From a checkpoint of a small spectrogram enhancement model: norm groupnorm, activation leaky_relu.
Rows from block 7 of a small spectrogram enhancement model, named by matrix and row number. Rows with one number belong to one channel. Each number is 128 + 32 x the weight over its row's rms, rounded and kept within 0 to 255. All counts start at 0.
Before each channel's rows are labels from the 100 clips, of 14976, where the channel reaches its highest value: "top examples" is what is common among them; "peak in band" is the frequency band that holds the peak. Only what is clearly more common there than usual is listed. The data: simulated sounds of rotating machines with and without faults. In brackets: how many of the 100.
# convs1: first pointwise conv (model.decb.0.1.convs.1.weight, 96x96x1x1, standardized in use), inputs 0-47
# convs3: second pointwise conv (model.decb.0.1.convs.3.weight, 96x96x1x1, standardized in use, transposed), outputs 0-47

top examples: piston engine (85); speed: slow (60)
peak in band: 0 to 250 Hz (99)
convs1.34 [109  92 163 100 159  99 110 161 119 145 149  99 141 107 131 187 164 151 151  77  92 116 148  55 142 155 130 144  78 131 135 118 137 127 123  98 155 209 150 208  55 153 138 166 102 155  87 112]
convs3.34 [132 131 105 163 173 165 130 174 156  71 131 126 175 127 113 102 153 121  71  75 132 112 124 159 140 148 169 118 134 155 163 217  72 147  88  96 128 109 117 170 142 152  54 120 150  75 122 167]

top examples: compressor (88)
peak in band: 500 to 1000 Hz (65)
convs1.75 [143 123 103 108 100 106 176 107 138 135 154  98 158 109 128 122 171 116  89 113 172 111 117 126 103 154 151 132 194 132 102 144 137 151  93 100 187 122 126 133  98 136  76  73  97 173 112 158]
convs3.75 [176  63 110 143 199  76 181 132 113 151 139 197 142 122 125 202 174  75 126 110 102 124  65 107  65 148 112 133 126 178 130 128  89 139 160 126 189 117  95 103 138  65 126 112 106  97 103 124]

top examples: speed: slow (81); turbine (44); thin (high-pass) (38)
peak in band: 0 to 250 Hz (90)
convs1.24 [ 88 147  87 219 161 100 126  92 167 161 140  77 140 142 113 160 113 164 143 110  95 166 100 174 110 115 117 149 115 195 119 104  42 127 101 116 113 175 116 200 126 153 162 135 125 107  91 121]
convs3.24 [146 147 129 139  78 142 125 119 143 158 113 144  91  80  82 150 114 174 135 154 188 101  98 153 179 140 196 111 137  95 174 110 112 140  71  56  85 157 138 108 105 164 151 133 141 126 104 146]

top examples: compressor (72)
peak in band: 1000 to 2000 Hz (87)
convs1.45 [158 100 147 186 103 105 126 108 128 114 155 116  59 106  85 100  90 122 191 174  99  95 137 135 119 158 136 105 122 135  96  60  88 116 126 141 143  83 122 115 169 153 190 132 100 138  63  97]
convs3.45 [ 98  87  91 111 132 149 211 139 142  89 112 101 116 144 143 153 136 108  96 142 114 100 161 106 121  96 165 143 139 127 132  75 111  96 178  62 130  85 105 137 174 156  46 186 136 124 150 197]

top examples: compressor (53); piston engine (30)
peak in band: 2000 to 4000 Hz (62)
convs1.53 [150  78 125  77 142 143 109 199 177 113 178 202 112  90 122 134 117 140 147 107  83 149 117 117 165 122 144 162  88 178 138 131 145 125 114 125 112 159 117  84 116 109  78 148 150 147 121 129]
convs3.53 [167 142  95 100 158 137 128  80 131 138 147 130 164 131 143 117 120 192 115 153  94 107  83 113 147 117 179 120  88 135 134  97  43 164 149  99 137  82  91  98 126  95  73 140 142 162 191 141]

top examples: piston engine (39)
peak in band: 500 to 1000 Hz (38); 0 to 250 Hz (30)
convs1.64 [158 106 128 145 124  73  92 153 169 162 166  75  69 132 138 108 200 131 124 133  94 150 173 102 160 194 127 122 166 158 148 165 135 126 132 110 112 115  98  82 149  91 178  85 147  67 120 109]
convs3.64 [ 91 115 103 126  94 162 102 172 124 100  81 123  64 118 121 115 132 154 163 104 101 130  90 143 170 166 121 105 119  77 119 172 138 130 139 129 201 120  78 105 105  72 223 136 163  70 145  93]

top examples: piston engine (55)
peak in band: 0 to 250 Hz (55); 250 to 500 Hz (31)
convs1.72 [ 84 144 175  64 163 149  97  92 108 114 162 155 191 121 130 124 124  79 154 149 146 141 126 100 127 118  72 143 136  89 104 135 137 168 147  28 145 108 180  59 133 167 100 134 128 175 124 129]
convs3.72 [141 196 143 167 154 132 121 109  87 129 130 133  58 156  78  95 130 145 149 125 166 136 103 124 148 158 131 172 110 164 167 125 158 163 135 121 140 140  78 134 125 102 129 112  79 133 192  96]

top examples: thin (high-pass) (80); compressor (68)
peak in band: 500 to 1000 Hz (45); 250 to 500 Hz (28)
convs1.38 [110 133  95 145 111  91  97 106 116 156  86  70 123 142 131 131 148 116  68 113  61  66 132 168 105 183 136  73 147 180 128 138  73  99 156 134 156 113 120 156 111 155 154  94 168 103 134 104]
convs3.38 [ 93  91 165 108 148 149  94 146 131 184 115  81 123 144 136  87 110  97 158 208  79 152 112 156 115 150 152 135 128 139 145 117 125 136 168 119 120 140  80 156 171 131  93 186  92 117  82 141]

top examples: piston engine (38)
peak in band: 250 to 500 Hz (54); 0 to 250 Hz (46)
convs1.13 [ 30 190 147 112 138 143 111 147 166 124 117 128 134 115 121 123 100 102 130 135 138 178  82 149 104  94 126  99 101 147 121  76 118 115  99 135 133 195 128 102 108 133 108  80 185 157 145 149]
convs3.13 [148 115 101 121 142 196  69 120  93 191  71 119  80 128 133  87  87 150 155 128 135 140 142 109  97 142 109 158  78 108 167 103 146 121 230 137 136 118  87 146 102 132 197 108 161 137 163 135]

top examples: thin (high-pass) (57); compressor (47); turbine (40)
peak in band: 250 to 500 Hz (49)
convs1.81 [105 133 138 221 115 130 106 170 119 192 112  90 136 128  86 131 255 116 105 125  77 111  81 140 117 101 136  83 148 171  95 118  61 125 114 111 137 117 118 102  78 118 114  96 140 116 119 123]
convs3.81 [165 241  43 118  76 140  97 114 156 132  99 100 170 184  93  89 193 111 151 142  87 107 174 121  80 154 104 103 152 123 147 107 126 141 182  92  93 112 104 170 122 144 138 154 155 152 140 105]

top examples: piston engine (61)
peak in band: 250 to 500 Hz (78)
convs1.32 [ 78  98 143 123  92 124 103 170  44 142 177 160 117  89 109 116 147 152 127  91 116 211 112 149 104 121 122 108 125 158 134 109 115 208 168 164  99 144 165 125 146 100 118 150 176 158 156 153]
convs3.32 [114 144 108 110  85 142  87 119 153  75 189 132 180 123  85 110 136 128 147 153 151 157  40  99 114 130 119 113  92 113 109 110 158 151 151 147 171 135  91 115 106 144 190 111  71 227 105  86]

top examples: turbine (85); thin (high-pass) (56)
peak in band: 500 to 1000 Hz (52); 0 to 250 Hz (45)
convs1.87 [131 120 111 128 113 124 101 169  77 135 127 141 109 108 126 158  97 147 154 101  64 115 199 162  72 115 110 142 149 187 153 138  53 160 107 141 137 153 167 183 170 130 195 130  88 144 126 154]
convs3.87 [ 88 136 155  99 127 133 185 129 103 184 110 137 144 155 148 106  51 134 109 139 133 133  98 150 118 147  96 142 127  69  56 130  26 120 123 113 166 114 118 160  76 145 181 114 148  50  71 191]

top examples: turbine (51); piston engine (31)
peak in band: 0 to 250 Hz (99)
convs1.90 [108 165 151 132 160 157  98 116 150 145 105 122 132 144  99 110 130 133 109 105  91 127 124 158 107  97 110 102 125 101 158 112 174 110 153 156 157 152 151 230 180 187 134  86 147 108 129  44]
convs3.90 [163 208 141 127 136 139  87 148  77  74 101 183  78 122  84 171 108 133 135 114 116 108 189 160 139 161 165 109 145 126 180 159 153 127 127  65  91 198 109 144 129 114 121 175 157 169 146  98]

top examples: piston engine (30)
peak in band: 250 to 500 Hz (97)
convs1.40 [ 62  93 160 111  89 159 128 129 132  83 122  87  87 116 131 149 113 158 122 109  89 143 146 107  98 150  79 143 107 122 153  93 133 142 117  19 130 136 121 137 124  87 133 192  85 177 137 142]
convs3.40 [149 114 155 168 183 127  86 133 123 194 137 137  94 172 148 123 133 159  97 117 140 119 116  53 130 153 110 129  74 138  98 122 139 168 148 120  63 106  87  92 132 167 160  92  77 136 106 110]

top examples: speed: slow (74); piston engine (36)
peak in band: 0 to 250 Hz (85)
convs1.5 [ 76 135 115 139  89 135 168 145  79 139  97 152 158 142  72 100 168 125 135 158 115 171 117 118  46 145  97  93 160 131 124 142 151 123 159 149 164 148 179 187 117 154 133 197 152 144 108  99]
convs3.5 [106 138  55 118 106 162 114  83 107 131 180 167  91  71 133 127 132 135 102 135  63 152 120  56 109 156 169 120 134  67 115 138 111 112 132 190 103 155  87 108  93 159 146 166 147 106 160 166]

top examples: speed: slow (68); compressor (55); rattle (37)
peak in band: 500 to 1000 Hz (51)
convs1.2 [112 112  52 145 143  57 148 139  82  88  98 132  83 130 147  78  79 146 169  83 115 120 136 140 144 170 159 106  72 154 102 104 148 135  67 173 147  92 136  98 171 124  95 119 187 133  75 109]
convs3.2 [165  95 162 113 118 132 163 166 108  51 209 161 162 168  88 146 149  97 137 140 113 170 114 105  74  99 121 132 120 142 164 146 146 177 154 127 115  88 133 111 135 131 162 182 149  72 156 152]

top examples: piston engine (56)
peak in band: 0 to 250 Hz (35)
convs1.84 [134 113 142 148 138  96 163 143  52 165 156 183 153 162 161 132  76 155 152 138  86  98 190 106 152 123  86 137 138 113 155 146 162 106 170 151 131 115 113 152 189 126 144 126 102 111 114 145]
convs3.84 [158 126 150 126 196 127 155  90 153 125 138 107 151 117 152 100 133 104 105 104 115  99 194 145  54  72 149 121 141 148  91 178 104 145 149 134 115 102 138 142 135 127 121 166 185 131 159 185]

top examples: speed: slow (66); compressor (64)
peak in band: 0 to 250 Hz (81)
convs1.39 [ 75 136 163 133 170 146 157 128 100 184 130 110 159 159  96 114 144  99 137 103  76 111 124 113 124  97  86  97 130 141 128 141  88 109 112 181 120 166 107 105 102 108 161 143 167 136  95 100]
convs3.39 [136  97 144 107  51 108 126 151 188  76  98  71 202 149 100 117 140  95 128 155 107 104 147 140  88 170 147 130 111  99 120  82 110 147 135 139 107 129 145 113 124 114  58 157 135 179 134  95]

top examples: compressor (51); thin (high-pass) (37); conveyor (30)
peak in band: 250 to 500 Hz (46); 0 to 250 Hz (41)
convs1.28 [ 90  95  91 116 117 139 138 104  56  98 105 108  48 153 160 126 108 119 115 125 147 108 129 141 130 227 130 114  67 185 110 103 177 112 139 154 124  99 124  78 132  75 153 111 141 130  82 163]
convs3.28 [130 135 113 151 167 158 137 189 140 135 138 141 139 192 121 126 130 119  99 132  77 136  86 147  96 161 147 173  91 166 127 172  48 139  77 113 126  47  87 184 111 157 111 162 138 137 171 148]

top examples: compressor (31)
peak in band: 250 to 500 Hz (25)
convs1.31 [182 133 103  86 140  83  47 153 147 124 164  58  73 141 120  71 143 150 135 157 100 102  88 159 133 127 150 120 176  90 158 110 136 106 159 179 140 144 166 137 113 161  78 144 120 133 217 133]
convs3.31 [137 162 166 136  97 122 136 156 170 128  58 137 109 100 109 119 188 115 200 116 128 208 139 140 151 144  86  98 126 130 128 134  93 147 141  70 194 142  98 100 101 141 135 158 192 128 150  93]

top examples: thin (high-pass) (83); conveyor (33); fan (33)
peak in band: 0 to 250 Hz (88)
convs1.79 [116  41 142  85 117 131 158  75 152 116 108 114 142 112 132 157  90 155 144 152 137 114  90  96 120 133  89 167 106 153 186  57 130 176 152 117  99 141 148 205 153 186 141 150 145 153 174 128]
convs3.79 [166 122 104 176  91 100 138 138  80 141 150 146 139 123 133 163 182 101 143 127 144 131  82 104 168 116 108 143 126 123 146 114 162 151 125 193 168 167 130 158 160 129 157  48  95 154 125 116]

top examples: compressor (45)
peak in band: 0 to 250 Hz (34)
convs1.26 [140 165 166 120 174 150 191 116 118  93 166  78 133 146 125 128 185 125 147  97 116  88 122 140  92 167 131 122  80 149 102 186  97 119 168 114  87 164  77  75  51  94 135 131  81  73 115 143]
convs3.26 [149 127  54 143  35  90  68  88 167 143  78 154 172 117 126 108 112 118 107 114  95  61 183 111 124 108 141 142 106 118  93 158 183 126  76 180 150 120 173 103 142 106 145 147 121 150  97 197]

top examples: thin (high-pass) (90); pump (32); conveyor (30)
peak in band: 0 to 250 Hz (98)
convs1.6 [ 94 109 173 139 174 113 164 101 142  90 129 168 151  85 178 164 148 182 157 154 111 143 128 134 100  86 165 113 158 136 154 113 163 162 160 110 109 137 117 194  82 133 149 151  91 112 159 102]
convs3.6 [146 121 176 159 130 133 148 121 199 121  64  89 147  84 121 134 190 144 150  77  90 111 115 175 130 111 175 108 188 146 114 179 130 120 135  96 132 159  75 115 191 161  86 146 124 165 178 158]

top examples: thin (high-pass) (96); fan (49)
peak in band: 0 to 250 Hz (100)
convs1.83 [ 92 110 183 134  74 164 200  61 124 114 126 134 212 181  76 151 123 100 135 165 155 162  97 110 112 116 120  79 165 138 156 189 127  95  94  99  64 135 128 140 126 160  82 116 175 127 131 144]
convs3.83 [150 182 157 115  89 138  96 166 129 111 123 121  98  40 108  84 107 131 185 111  65  48 162 151 111 153 141 118 113 116 166 199  52  91 141 133 135 135 173 151 144 154  97 163 116  92 126 135]

top examples: thin (high-pass) (92); fan (49)
peak in band: 0 to 250 Hz (98)
convs1.94 [ 76 106 126 160  88 194 177  80 138 125 124 177 105 118 121 141  63 140 168 127  78 137  69 149 142 129  76  88  89 123 103 151  67 134 104 149  75 109 133 121 127 109  43 131 121 133  65 103]
convs3.94 [189 158 129  74 130 193 133 141 106 110  64  92 166  91 147 142 152 164 145 129 120 139 120 139 129 127 128  71 146  87 147 139 140  87 182 129  82 133  99 121 106 137  79 120 104 205 149 113]

top examples: piston engine (69)
peak in band: 0 to 250 Hz (94)
convs1.54 [127  69 171  96  89 129 130 116 160  95 149 164 156 156 200 115 128 106 112 153 166 130 163 156 144 134 109  97  96 107 162 139 137 157 193 100 119 128 171  31  79 109 156 145 131  66  94 102]
convs3.54 [188  44 119 123 115  72 102 126 191 179 111 110 116 124 147  76 134  85 147 147  96 124 143  83  87 134 123 129 144 176 167 151 132 139 162 104 118 127 151 163 132 151 186 161 176 178 133  86]

top examples: compressor (92); speed: slow (83)
peak in band: 1000 to 2000 Hz (98)
convs1.25 [125 108 255 111 166 158 122 132 150 113 126 143 127 112 122 160 138 110  92 117 140 145 124 149  72 124 165 137 127  92 129 170 109  78 123 133 129 164  67 156 134 124  95 167  82 169 118 125]
convs3.25 [190 141 154 113  71 114 153 131 165 144 168 105 152 164  83 121 130 117 143  89 111 150 125 122 104  68 147 116 138 124 115 155  65  84 156  96 154 198 180 140 155  97 162 160 135 180 154 131]

top examples: turbine (31)
peak in band: 250 to 500 Hz (61); 0 to 250 Hz (37)
convs1.70 [118 103 166 131  62 147 116 104 140 106 111 104  97 167  91 141 152 140 131 118  98 211 124 136 115 159 119 155 140 175  83 110 159 140 121 147  93  81  76 205 157  92 142 132 143 130  98 159]
convs3.70 [ 72 157 170 135  82 131  86 141 108 139  86 140 187 109 104 162 158 104 146 171  77 172 155 160  91 145 222  71 105 140  99 188 138  88  98  81 183  60  97 119 109 139 113 174 133 126 131 154]

top examples: piston engine (74)
peak in band: 250 to 500 Hz (48); 0 to 250 Hz (47)
convs1.17 [ 68 146  97 136 159 108 149 181  90 189 120 140 123 170 110 195 142 100 168 126 168  61 129 117 104 143  96 112 104 118 101 132 120  72 128 110 113  99 121 132 127 136 186 144 156 135 173 174]
convs3.17 [114  87 133 139 105 102 148 156 190  26 112 127 117 108 144 101 123 186 178 106 195  87 100 165  87 111 148 139 154 114 115 124  90 112 137 107  90 123 169 106 149 142 113 129  92 116 112 107]

top examples: thin (high-pass) (77); conveyor (37)
peak in band: 0 to 250 Hz (78)
convs1.8 [ 58  85 147 136 139 180 141  83 186 195  98 173 157 155 160 128 120 102 146 148 133  71  87 199 125 139 144  76 147 172  92 148 182 174  81 103 131 134 171 151 140 121  98 111 132 119 131 111]
convs3.8 [114 108 133 149 153  95  79 121  94 170 115  66  58 143 125 135 158  79 133  72 101  93  93 141 104 136 124 137 146 172 163 177 118 112 117 123 215 128 166  72 112 118 121 140  93 132 138 126]